{
  "model": "multi-label audio tagger",
  "dataset": "melodies that start on their tonic, played by one synthesised instrument",
  "train_examples": 26041,
  "gain_aug_db": 10,
  "noise_aug": 0.01,
  "time_shift_ms": 50,
  "n_mels": 40,
  "hop_length": 160,
  "input": "log_mel",
  "spec_augment": true,
  "win_length": 512,
  "arch": "conformer",
  "norm": "layernorm",
  "activation": "gelu",
  "mlp_ratio": 2,
  "head_dim": 48,
  "fused_qkv": true,
  "qk_norm": true,
  "inner_norm": false,
  "moe": "soft",
  "num_experts": 32,
  "moe_every": 1,
  "expert_mlp_ratio": 0.5,
  "slots_per_expert": 2,
  "shared_expert": false,
  "subsampling": 4,
  "layers": 6,
  "width": 160,
  "positions": "learned",
  "kernel_size": 9,
  "num_labels": 50,
  "residual_init": "none",
  "optimizer": "soap",
  "beta2": 0.99,
  "lr": 0.0023,
  "beta1": 0.95,
  "shampoo_beta": 0.99,
  "eps": 1e-08,
  "precondition_frequency": 20,
  "max_precond_dim": 512,
  "one_sided": false,
  "adamw_lr_other_params": 0.0012,
  "gradient_centralization": true,
  "steps": 4900,
  "batch_size": 512,
  "epochs": 96.3,
  "lr_schedule": "cosine",
  "final_lr_fraction": 0,
  "warmup_steps": 490,
  "weight_decay": 0.1,
  "adamw_weight_decay_other_params": 0.01
}
Rows from block 3 of a small multi-label audio tagger, named by matrix and row number. Rows with one number within an expert belong to one neuron, the router's apart. Each number is 500 + 50 x the weight over its row's rms, rounded and kept within 0 to 999. All counts start at 0. Numbers have three digits each.
Before each expert's rows are labels from the 100 clips, of 14848, where the router gives the expert most weight on average: "top examples" is what is common among them; "lies over" is the class under the peak. Only what is clearly more common there than usual is listed. The data: melodies that start on their tonic, played by one synthesised instrument.
# router: slot weights (model.blocks.3.mlp.router.weight, 64x160, trained with AdamW), inputs 0-39
# up: expert up (model.blocks.3.mlp.up, 32x80x160), inputs 0-39
# down: expert down (model.blocks.3.mlp.down, 32x160x80, transposed), outputs 0-39

# expert 0
top examples: the note A#; the note G#; sine tone; tonic: A#
lies over: A#3
router.0:550461451444460539533457582525527560430444564521470541497562593452549559484565459407383547495459409447513443566453495505
router.1:467434406570486467449442534550409558554391592563520463548503531579502580477500468404372550448523451503471513512426495506
up.0:517491400415498485505508518514402509430506429495540411419577552507489527469488435491480504523476530472537489481429572490
down.0:517548585526399491479485521470553534471496574513585530456421457488511469550544453568484488537399459441597545576569462487
up.1:518484480514406458411541512464410484426529514494529527418459484481507573464502449458441415589445417505494526501441583513
down.1:509470451519482566404450412527610482448545508487485578545498496468541500524498515587515521448474453610355487533497472516
up.2:416547512552411468490476465545571487467449515466519516471571560569582535504498476535488552536500504455547547469498547457
down.2:449500544504474617470498530519474498483552447447486431534424518539521445457421464470496532516547449404535489483455550542
up.3:490499603499481522548491545528494481455611466554485462474487466446423524453489574446509553394456498433571562519599491507
down.3:529422495449517504519558559516444495561480435574541491498529522616548558547471576488502533466544418429607553554429510504
up.4:585462557488464574439519567496453460469476512480608535501497470500490516419540427490483489509447510443478608496544479470
down.4:528455421533487489525552520526591468478541490490460444538643470511493365465478475562414463522551465500492480447507521447
up.5:456565528555501470493520431397416523454438505415538429463495528543578492489536495528591506486528513466494517505524462440
down.5:530543551518498488547412504550479457620569430600493512619490521474450601521497599424465469557445426466540534464468424464
up.6:420492563500483484527450554485529567486445524391415594466609455423529426465482563524482507481434489505485578526501506427
down.6:542479522487514517389484557472425581507498498554431603505424491524542484592520525576513457551469530361530539493481468427
up.7:485466485556549576538549513505539532443527433555482461554429487559558597540548537430524491529522525601465464564435499555
down.7:488518504442500416462505524529505438549458498486486529523478482457484460491442505455507519503548534530614491459591474442
up.8:519511453400498485452540532458486590536513492488444564438535545496438473512407437516499488433465635527515586457603477451
down.8:416564508459572505527604465475511518520517453537576533431506413512568564450538496490451510433577519493626471587455546592
up.9:451484547477437468583449634503452468450473464412504522526487522536523507489546517455378488535509465416494599496502449488
down.9:520513524492538541392447421438552472485557427525398558506573588505452507507495481436497512556480549518436504486482508462
up.10:470601508606497473486542524422451441450477373506568492509553467507514495508450549473452546568526481509505507449498515513
down.10:505548541484464515467471451584471578412509534433507508502556516534516555510499517483386484579501577414438501485537401545
up.11:559468475457447560532577568534526422527544538562445494585386539513457512544458543448420484460425529452525622413469444525
down.11:508488511534563500510559596433518509610482482438472473495446538459528477497434469404508586498562564495472504442381504513
up.12:434510466517576505559484461536401575503530512450477472565491537341502522550579421471493520535528482484431558490595621553
down.12:507554528473430498513530504578508424497466533542547590503581428579618512550493551521489514577475489507461482541464519502
up.13:495421461489495495440437564615501541464489508416464539425514440502580514604468491517617519487476534591495511543502502465
down.13:547623469529523487491555565326478519420554435477510464487455450505447451499576455529513501555480483466503467471471465511
up.14:460478489548560506470531479558391462508346523480549478443533521492612530440526611459529446454505505447580575535490521454
down.14:399559512500517444511504509520472509524461526553547547590486526542521503571520445459536529457537510552420435403464494372
up.15:500526546489441558484490567511500460553548518514465448425492469408500464434598534533546522568528489562427525501414495535
down.15:466579403493525488509532510350494470496495516585485529505482533519489496442463558564493508588552563544421517441504504414
up.16:486495457517503500446482444515532501550448521554507492465533433521581463529496563477516438534421574539491548494500487530
down.16:434456524425490438487403541481472527552492501506533475550506470543504484423627458564548559480555463397425515511508377520
up.17:484554540527462549525508484445510541431536509548423539515509548413451466500484517592430494569444513544542462469492468471
down.17:419440521411562542470474512642577495464566582501487396401473482450507543487522506607585542496469491498538562413424550500
up.18:599467551551453448625474462479413556592510495385409482437419481501493463619473530462501478524467509501564506499515459546
down.18:473530557536494460486602513473408567478467468536491514447451524385490599522562451595516578542448501463461522365489510515
up.19:503572483415533556485438490476495513519488534396528479430499500468463438481465548546539512483394535510575455496478483530
down.19:492504594561485469450582458448557465534359516514565430444446429497527562528498425459445500587579387503480363513502531542
up.20:432561550450499463496463451457460462514500561531476478560591539501506556481536483563498575520494403566521469487412539516
down.20:569545426545479485524594443508541520565489506566502545477462424561525533582511520405523595530523538574460508511466546564
up.21:486580511492564487533504445481512518472418546443532600446553385507470508535508513434534541599503546498496517502432531524
down.21:594465511555525488471553449507443469487504496367480418456441534576574607495442531422574489523567526485482523482515469545
up.22:498567541590500501448506432541513476549489505500488578555496479477477485445441538537441488376644536565478536422489505517
down.22:488536513552569533496540510516388532579487563466493556498564567566502473500482578496484578460507513442363529509514558500
up.23:534501475563552430477571473414477434528442483483459510487515482490487457510539463447493509474485507552576570435587471581
down.23:494533424438474564481491544495515571457482541457494507458428457556532487574415547470515457571596511488479548441556408506
up.24:495512560473588509571590491451514476558587386487592514519480478478569513475490569499508496406462509510464405474458520358
down.24:537485501457550373538476530478614492470501602571537459530406451504545483525382447548467479540545484525475488560472451422
up.25:434433451475497502542560514515430491399552528528537402543469415612542585487528534509492452604445484587534473460466542519
down.25:458518479521548483414527505413533555497422495395497440442547523401498526462537484382426532467519462529476494534495525543
up.26:469586489525418484475400521491439470483459457529420424559558549492437465440427535452486500576428580543450481491547596536
down.26:557479486475505530534468500561551523520449569501423455392469486517511470559539511538393474547495483486498471479417419594
up.27:530500519452541481552424479496461467364496424464584480529497567532516501450510501457445557462496507540526465407517552478
down.27:575497519495436490497484401468493523471503472513452505475534506509436530421523456473534394483508520462562517523439530536
up.28:499517540529521547482552535413458522578417496463566509485482493465473469510464452483567499352487500483423630469487531525
down.28:541503457439567551466414554472489560504494472487499493550528504521476549424466527445556480447514466537501487498575554569
up.29:492493449587456676522537517561542555480471461475442427514434466531517471494543475464562518526521440424540510524428538415
down.29:507437531471520545497508444552511519559512598463515548506422570424477444562429624518412501471474490549499541470503523487
up.30:485552544445502475532418455446488499534516546515502528499509513473555441482529480477480560532513438505487467594522585534
down.30:525470557605442580477463500512487517534638550528430546520547433462570572462493504556569405496443454436409521481615466544
up.31:487582478421539484540507551505508532523489521503530556623470460438492520520407397479531538439493473502492436550579502496
down.31:553490505500435502483504518549548594541436499502552440438559584526451495417483560489572504411490460501437502437487514442

# expert 6
top examples: the note B; the note E; tonic: B; the note F#
lies over: B3; B4
router.12:532462491559453470485545495447505456559598550494497505520490409482467574455556555515500544522521521448455474598454533577
router.13:574490427479501500558486507560361565597461545487528489455474523571556479555457490462458569469551551584487523526510571507
up.0:475473514444460473504524537522544539473442503460398435499573566540414493468465512507496532564511493457480498524594531569
down.0:503451492577516461486486459482461603506575516387560480541518456507448601446551492472557542463542536528494463446599440410
up.1:466556522445464576488503493539572452510592624456562480499543524459348424477563562462464457461412478465506474485449510537
down.1:412582454561552493582517424602440593506606468506528417557505452507467552455439517562513501538494469505549538366555577532
up.2:443476528492423474526440456514426459527394405517454562447496543502472563534562485479530493550532480436512485491511449435
down.2:448465582503525413473509540536486548474531490528442492489557447538508478573557463462497477542468453448459473573520456470
up.3:397486488477472572441556496539477500487461488510543526469498503491524456478548509548424496495493560445433369436563499540
down.3:478481536582476490486453441483563523558552508503589492529470480448367511504523468513548550587539358477541524532578472425
up.4:529569391472479552492552552501487519549453540545504512438554488548437527531476519532626502450434472499509451504538591580
down.4:558516490499451513526526414554520527543505480479608405441537506574416554480552488450501556549559486436511482456502531537
up.5:384494467504424516471531507488384477443545575534570531502412493524497424440469541506532547513514578505475542440461476505
down.5:515460608443420492402453478475445520486473552509457445545436535512530581439405424407460525434496500536517450511393533469
up.6:505424515436585507592574510453610424473457457566519492517469558435568508472521526536594512526532466500491508451479542507
down.6:496481401536413450501496490487504611439561579448534440519420428519423604449436506524478483536496509522595512524435485458
up.7:497492485536450540362521471498494456510559544534467487541472510499487502467456373424479546527448464639501512545554565449
down.7:533480516599515542560520496603555517432502476475474407500572556524479540471537529485555560402485480472544608505451531540
up.8:570512480528423549570452482554470551421467517423486561482393516534440530511443522400491517470501434498476525435474518495
down.8:521512452568416442470518439477461431508341410520537546473509443448501501505507442504438536475458517425556534502497507514
up.9:420483477471575491559520544475478431476504437564497466493563449489547475461441507499545475559410514460572486526396521463
down.9:478493524485546387545575527575518440413471611512454494435441418487471518507471533582389436476475624542368487513559521475
up.10:549509487504443535493531483486495514493496552411413543427498564503486516564536568577393464469445512475519472491465527508
down.10:474492491557474438524504463466506499485595439546451580541403466459502479512540514470449422581582448476441524397546530439
up.11:522468489518413552551444454457428509427564454512555556450458465557489603606526496491417522368424537488439495510458452538
down.11:382496502615445509476544557529547517594452393453450430499462484462509490454462451493429451492502533528537457519498534528
up.12:496506530511522470493481548495509457542377494563519506519505596533522520480547557569445515527590518515547509549530466535
down.12:553545458489468526468451513443543491527491469444459473572522481422473522468482537443519501495480458543451541468462503424
up.13:483462546537387468489534468435483536411428523496563481534516506584518495506440632555552452503444515472555492442441476520
down.13:446544521494466527437544534469479474480442583444490638506520508473493498443498535577461460516497505529478434534558567492
up.14:438493563499561400569428469447451577491580556447491467485410608488492588469488557508402536481489501523491513509494493511
down.14:455541499551505483519478426524482518415543456415456435444493374537558417483515538509449494542510536466455423511474513527
up.15:541521579582513460536490573431526453542499525483518517507464521482525489447528421424526558529528435480535473514512490436
down.15:507505470491496476508413457577464436502500422535511468505483595467563543444587420500511439362574555454521483582578465482
up.16:505513449493459497474512436486512494552582466375545524516522418469499492552401438535435447413529492532471394542485527468
down.16:429535448513441517549501403550463513577528492539548540363474573577477562487512540500519447542465551564517493500504577372
up.17:504511525511562495586537485540516441589454494628483481467409600536515461504567474509543614446519544458492500497462535518
down.17:501542459606538433513495488613431602455524521440528506474467452531530440511458446460434425519450457526529534524408575520
up.18:473472510397531590379529463516595524499505550551523437516459584542436489493470490447472562430493458549522585498455503438
down.18:498399495568428494529471549456572655512582524460456473480510583522493449469526497513448548471492571513472466421453520453
up.19:480548447443491489465462504456589567605528539499535484543429575526417489393425447507485452528537540551494550447509510538
down.19:559436487540422478537581545453503500493459501508484567510559463518434472588538520463506546388530516481552444404427464535
up.20:490418504480431527542481508434462647520518478511473408494525481492491582520572535471454527528474496464471431478552439540
down.20:458503442487511579429520553481452427527435536524509529534500514493452409535538463452465472510545577557587502470591396519
up.21:608529545510510541469443514534436468469520451465449544531524361522571429546464534508546398556533463506561516455452536437
down.21:432401464539500484567450506477483563504474466506382599466446575555503497524436567461537458534496497456509627420582517490
up.22:498607516577508559528472512497577405484521512520519508515469501514467510592535510414481478532426518587505364448461397509
down.22:586487512504513490485448501515544459615486456590487436520502456558513452490473493408419476579447477503527488516452492523
up.23:538545468510451502512548559517460573489515542532447432515505375476543443531528455506548558474432508488433504503464420432
down.23:481463587547483590464484489512439505451472444566500480500491388554555527435462536431460512509570505510452481551541506500
up.24:529490597547417541523380446479489492488473517482513412472566512466454559486467555416431518558616504520601439447475415500
down.24:429502525519584555500400457464440549467480484476579589501509413538488528437587437495530464509519463553607496486527481530
up.25:438511452520509548524507583490583472574562501579501451464559500467601499579527505530488510431546490478497482495438479478
down.25:535430535451547491474490489496483480430484525519521499542598465511478542448405501551542438549597493526455460481550497544
up.26:381541478587429503482496538536551431463466619378471490494508418460516512380495479482552512572551405523478484515460464577
down.26:511519434490476507391482558496516499465539471506453492478584456509501447512420398592598487473504528475487524514477540403
up.27:486452540425496500461572497500539533478563513476504535416501408479456543581507458444493443499486549518485551564461436461
down.27:414419490537550508542458502460502466527414523538584483491551564523561373519546512489526430512509557469497473542501557538
up.28:430540498577575441416512496508531491559475482469432463500412515447470385523502496528496521517584442467477560457519461524
down.28:545522560554426429508538496427453570559524492416524543543532450466533493469535567519471531527405483498552489434536476499
up.29:559508491543567423534517490475452603379568419451488486515509462505522504601462488569538436478466466562508520631519577481
down.29:593516483522485515469571587491510495421543470538505512519452435458478479538530510487527541530466539498480559448554563413
up.30:444516440470573495538520512530416420506483558510467561360537442540493484471495528627516521474554461452509452492511499582
down.30:524501557549492445474430515448460478505489519428479443476524535438420452511478502521498539479404498476522436552476499511
up.31:509520505524515475609443584523489487540508397529452530536415493505492571497540502438628494506526471545556458482397462467
down.31:482502473450531512487512546391495440529444590594574486510526600535513505420560507557530544541541522493512486587556453527

# expert 13
top examples: the note G#; staccato; tonic: G#; square lead
lies over: G#5; G#4
router.26:517423414511489538443544469506520559589478463535546514504460580489548454511370521590499472496415463567435566514511466446
router.27:512471405408494467525502473580371576575459477510524452511429520586592410543432509457418554476546520608543566520533505520
up.0:371524593607443509567451545563500475548471481505480483496550505433481536472551472440605445560401476409487534490406470491
down.0:455537547530466416616470455436501446440551523535578496469440527464516486472562543534486471483524521581538502573551469552
up.1:506465436541512515471543504485507498570445396580610464491530444535460506467528486519547535487519404401588475484595525406
down.1:553566550562544413610502475471509563475516544414507551579519559478424473500511530468443599443494492522500420471497545457
up.2:471584560523492469434522428500509600532557541545483536591510578421484472551445486565434510431413441473460547427484530416
down.2:413516592555455503492490394496473473552480553505453538481484556475478589517505600518463569498495571559579523469501439494
up.3:447456524599434426449522461573480507492509552434556533445422419611489510554489526542527505426464452509419458553542525563
down.3:591425445498559486537439458474496389528499464576541494464530448489522509613445454512559511444446488538553518430456566494
up.4:475484541479565564526483471549524480502529500474432521457571465481523509472473574535434475590448593478456488570486563551
down.4:536490545507475457483640513596562509486476477478467489421528541535536513545492464505494466480473492420515533437525453426
up.5:531429496542564573468544435483500490465529497573515456502502476373507567443473505475388441538505533524490480509508561480
down.5:462522478459450557463450510411591454456543497431437480523492554496456444375500512579520380454466463488392572424541464486
up.6:540461466573505608464485535499417481501538526464557539537526444585522473451454526556587483506463634465593524474528552441
down.6:495431559468516595433418535426456522581544536481446503482509579480530413476561494519558482517492534450453515442463426588
up.7:471499445450500478435535532452461470556577454500508579435576414521524552499521502431520543564528404560431574533480462426
down.7:447478466392549549551510492493500491399558502510503486505563470501497593512575498501401506499456425510500447617563469496
up.8:505522489469605479510515481503599504519524547399605487507518530502583487562578476450489503561413516556479556509610537482
down.8:528573451500574462550481545460482623456559565488492453477536492600396409553508595458443448503509457553549503544465434501
up.9:596400544394546504452507458524473505589420458473564501558420495485502434561550557507461550463547503511522480487656525539
down.9:505535524507488453427486553492533521510567487608392427513452475494431541487525456575506432465554499478497396420368406536
up.10:478472429481465474481491515515492515517456418458402517454471575484451453500525434552499501518496472475500559474538470387
down.10:483586480464477543522529464441488534531528626514446537475574551459548511576466592504511492495392426363572447508487528534
up.11:438505503526529542518460491483534498477457551574479438439479510510501571540553441498456496539536499553562534524489397476
down.11:451492496500600522499433583543489549575576566539559521517524587514466356417572471499431537578565506467437421536487528486
up.12:504544469427445542570518613489459488537519505474455501543488547498542451487546538468546469558444474532496486492535585571
down.12:555460474504523569544534541496525593415478528426579584499569463490407496480543486543489528427453584502571489468411420499
up.13:491486484424484472509503551567524429540552472521489453499433443463475436594468454467591579460436387438452480499496570522
down.13:465426482478503410500514477484505504567543491466407465526513447603441486426489519454432544540590462452534500599466480552
up.14:438526533537510527593473436583515403428519509520475527468599495546447423506523429519471506541483591480462384468542373479
down.14:502496449426530455461529498392492477482433506495501506592440532524544562482535430412567527608470432536577416538624606501
up.15:446533490507464494500534589496507442460580553525477556472543471524436471513514506577510466559527451449489492497445432552
down.15:567450458563449494525533543506586415494416480525560489492555539418510448408482541493397563459447501572420473527541558550
up.16:541368400477534583492483427546508536501419503472509514441496468462469508503434602538448564575514493476433547621525595398
down.16:513491478510502461508524500463471437510505463598498478415593427459464574537495483538539488467546471505523499548426469471
up.17:452436558503571422436483599562484565506442519481496564512456437418524456503546439510553488490524488393429510523516428574
down.17:484473477460551384509547494466506420448533476492530545469534552543511547552475429500437472438503401496403565592522626552
up.18:566506448487459494478532490546518540548522498571600520493617556486405457406473539492457475484469570505541506531516515531
down.18:519519389597569460513490538491426470506490571539466468430484424454466524538500571448524536491536509506510497425580532429
up.19:483473462534500518464499509415473464495538603519543486527510588601516437507451391560468504531522476607518438443580363466
down.19:537507489472449454515486485525473545447474518474425517504433478542376545526397573462555552585540574463520374497571529540
up.20:438486575588467497461552485512493471448516552466477548480431453397494500482465499490517559456521489475421314506406532525
down.20:475507489416558568447487518577452510497391504507481448573441513487482451495492511562637418515518425524404605476490458452
up.21:590515396595573488444556472444488476539493522433566458496557540546521636553522456514560430339513502497441485492453434443
down.21:365479529431538557472447434501514459538484563470575573471461522469461443464468506552590552572546466446478573449524537507
up.22:500541492450469438384513538567501491432560412556518492554489526496469587463441418513550469451482563573473474436549498512
down.22:499447544542517389478533527410540537512448564459397499446533475523567468466512580553529617437581498511573540542521417463
up.23:563559530466578459468473396618490518521542426467498488527532448540485409454482483443588428427527481444487506498557513376
down.23:618513463415522477603487586474499478465462522532433492503540499518514537546520459513411582535508511547528501526489510552
up.24:502462432544458458528538544573518497523478570478585433570489571581449458522427547529530508421516429517578388466453404540
down.24:570474504490523494583480490553450507514461418539535517460442400502449539459499546531635504447474559495457422451523571527
up.25:547564503599435492491582575473448607592496448460496534508490568481612497467568507500544515595492578586482527473540526495
down.25:460535418470453526579433454511558598451480640514481465461579568481510419433434581496546511516583506514485549502517520542
up.26:488522442485493529450545473515542489435511486471488498413510558550352522391625521533510493570557512506528457489511530460
down.26:497436478507493470465484549564649519442474499531562524417519439434510495468480471422485479490502547375507504387411601474
up.27:504473464501448477553469527420460540483582505519553533446469512565532530476464549541574566470522444495530483491412473484
down.27:534489504604540436568652516489406521457476573452516519550595446472535509495489469495491481530451416545413477531521568572
up.28:482439532511510488460452559565460529543571505504574617555527508518449422469499580530469543539462467557575557468580537491
down.28:523484421461421522403492560475487431561459492463481469497503536449505516405472539483483500526516521453536489478385406560
up.29:499475539475503447531454521510521509504512511581571560590610559508555434502503400483444516530517394329509470525508580516
down.29:563536633518496472502554457414478472531435531461520480432358500481528551477472453538510538511514542435479578416458451533
up.30:566565479468416589507483459439398541534485607534512543484505497494499503583455469489530395477464550590515453595456460466
down.30:475491512501423540430457505472480494475564454538542537578566467498481528571517391462378454532432516579465553503508410612
up.31:487496465394493514530457466464539535494488441496553559398441477422512504568506350463458587449494500441487501545515489503
down.31:510460521466420462447415515461562542474438367472481363496481524505527458488450514474551465541500460428556526494549502572

# expert 9
top examples: the note A; the note D; rumble; tonic: A
lies over: A4
router.18:556440570571460417526554506425488572518520479474441544490379425559502518532493492499556474447469505448510455498473555467
router.19:569538474430482482555491481542367536608473540479532454445421469593585444523453483445421548429543503581493487518514569490
up.0:478506400431419442506507506519430426388502501564463552595420509584543529477379468445517526410540502554396442535577469525
down.0:483433423560513501427468547432537547569421446488470525489410587449481450455518537451483495568514580415443488470465488493
up.1:481592503504454434478514465399543441486576585543529539563481490478495490588497383511470581528475516482438513499481549501
down.1:501512414558447493507465461489453578504397546466549533550515467566505552472537541627446510620531556502440479434463390538
up.2:551471452470582511503473521401526536437498539539526527469535525568446461484499545536566444454492603477423460486485444473
down.2:550453639503495444475426493577538475561493506493497511505436502534511491448449438365505524453483432582497496482469436538
up.3:497509588520461467570523473475495418443468496489502572495596509484461493433491529537550477466453505570517540426440590428
down.3:466371397509440508466368522484492519490556530473485453560564619543581474581584503466495500477589460460547465451476400591
up.4:484451559581455520461452450457572514400514481543548431552600494512501478525568558402508446591528498514531462495554567521
down.4:454506536407469438571462424536522434528483515472476471471493387500428485563483489573547530543465473554478530542496414525
up.5:549467474513493506516440544396511526557479332498403560587493500427486478505440474499459538515473448506431545588557511445
down.5:479526501562399498493522458517485588458538556509489450525462437593415660482541511567495404472481452489522497528475522437
up.6:516503452542538614499606471470512588596537459532511493427502492462506590588586547414554496510590431489565543485475541583
down.6:522564579476498504563505425540469450521567509528552422435431457460486514520406480611507525518576529611479564450584485467
up.7:467545505549562520491537475528518531439496589461488602531526490527457422554519462417503398543517498539445488460540414488
down.7:497510525611515429449486508503424487525536498541428582581469561551507562496480561490479520499456399394502417410609489519
up.8:471479465580450452503422631477511556550494514540441526556596469511515550452528480496481510565554453526501493559513513526
down.8:511466497522467513538531503595495435482517461532590495517503440481417458467474450480438574496608528515475537550477440465
up.9:445482533447520532417579508421412598493521455500537502493487453552553500499572505504554491536464485474446545555448434425
down.9:467432586454520528402661497523597457510500438492432514562451492586516436498396546446565510465530448576451544445517514488
up.10:480570488464497490464383457491491527553474472508483511507426487473530459431594486521502525485596538542566557562549502521
down.10:576508510504467495445576577533474487541506573474541485435495582480510442550480631537477463478483574516552466469526561421
up.11:426435442565409441463522483505520492495493539557557499461479485453470369478517513483536428491511487393467570569468506475
down.11:439503521475527510483436550568568466462421647472566505456501555594415475493448551430504433585526504495502535547495576533
up.12:446487523446537466513491509496617458407508414554565425565473521568451518545480574543546561460381570439400499502483506554
down.12:476487408454429461529420497459470461496514603505521412465513546512518548475606531462553497484459531524489490457480461523
up.13:478545486381434510487542487569500576523483556547559458595473452457455459426484549502442501517604499388541566486488466494
down.13:493476513519565611541550593513509435502510485487570540495474526466575433456463479499523544419459496600406543374501540470
up.14:544515466501419517429551482516499378447444450524518547576547425473509548459498482430471534594495450508407469545523498463
down.14:540621516519507526487534490547511547501471529473491505436609490525390526469550445566520650487482458499473433464526532430
up.15:560529451520456481516475451502536505584475554474482569412578536500488507477494469537464576435403514466526531482450489362
down.15:474460404482463479508412472454425560569498524459564467532536504498537461618473528443548531437448416524602454545479530458
up.16:444578439511487554468579430490528565539370545581546480492609455429506486437507492535535424565468435487576508504475422492
down.16:455523552411582501445538495497452576490530535483527524537438567483529492525537453536526461560593595594456405396526464395
up.17:511496549564570409517518551495491497486533534517511487612437507526559564558505449448480496462518504557453441530470455485
down.17:556511547545406463543567526561518565602406432488527478446551564541452452441563497576473538519570529469563552514527488603
up.18:514402536515540451439503460456436466448452537550497486514489500390514521487488441576527502452503420523577505522455540480
down.18:376535529445510503557479421408458532575573520509531507556506513512534515529480566554540381545428533517493512612529497463
up.19:521488554522496620500546495549475515455572489470579537459542503505499444584482461542535527476491559429383447553578455505
down.19:533482586556477571430487465515537495441491429491384461455539316544470460481558539517527432450535604501487492533486504471
up.20:434519508476477442475566377464498583494474418549437595491497543500532487484522469514477521467500508487471473548513441456
down.20:510460487527489497465548529463502354457515529425463433464544407448516536500507531491452449518438489427529490492545561477
up.21:539496506507433561509509545556494520445458492505507498522416466536489405570400443571463533566503520446476496539523516471
down.21:501603502503531414527488459608488467566484498555459548414501395546479579543565489510543417555563539542527495524484577547
up.22:497538501523634416534536471477546452549524547578558497416549559552546417455541479525485505543499456460453618438443516467
down.22:482522414524436464409510548531535471447527554391499444461506446481576632490558512514553547504393436561505505535457483541
up.23:456552467562464472438470392490472486495583548435612435491443395527515558533563527496474578521501477471513565567490492568
down.23:550544610461508458525482457457585535517508389505544502477428548434474517507418551561538423448536592522507457510468454501
up.24:517488486503524377375516424547489452463591488503616471552493474481469485445468508631557509466501467565511500513515450474
down.24:375572547535506510574509526413480517524448487484493529462480550511451451458513631482436541545576503507541477467531439478
up.25:521385538554494548463507535551549505575441594501499530471599512445490448450467497434473476476435492574543459527532513518
down.25:476498564568539527544473518505535556532462555509490574515521612528462507425440532458396479515463523511518489622491564414
up.26:539496531562537526441518440413557496527566419588494426414502479425520531407511462477441593506493499477544528507589482524
down.26:488516475527456420483461558480550416516524501486532517520441493525635481588434462480477523431541424414497440466459527563
up.27:592439558447562490551469531542564506454468419569555539497486495481424501528524562495533501540564554501534481447598460491
down.27:490467504536431537452549493561545538473586569503564425458444480487446510410609497550455579493506513520479485489531538610
up.28:544421515448538539507372454566464472526576538541403579495517520463461497519474559570482476544502451530432535516514533498
down.28:520479417507495509556523433498582502484544458435542443499495561533565570480470454511590478484500446462558445472491536484
up.29:469456434485456392498463588449493466536422435522466553484535511549418468520528483476487481421499563476406553434517431510
down.29:513520566527500530518539500501539447461472473465559551557445524506490593498565410481431523578459418523550462527463473439
up.30:551417553506497539366575492492479494554484467508536504449505472442558477410477498513566449456455495447538509580532573520
down.30:577514391524614535502548519531543468422550450438502448420520608541536438647468520483593547509415513475392470468457516516
up.31:451491489428496407527520475552516420531467504528516460330533532429466467459498462535543502584483435508419489414405511428
down.31:491563415500475446468361486422460448395625556470494509557534538478472430469505494573542486477446506528485529520523462485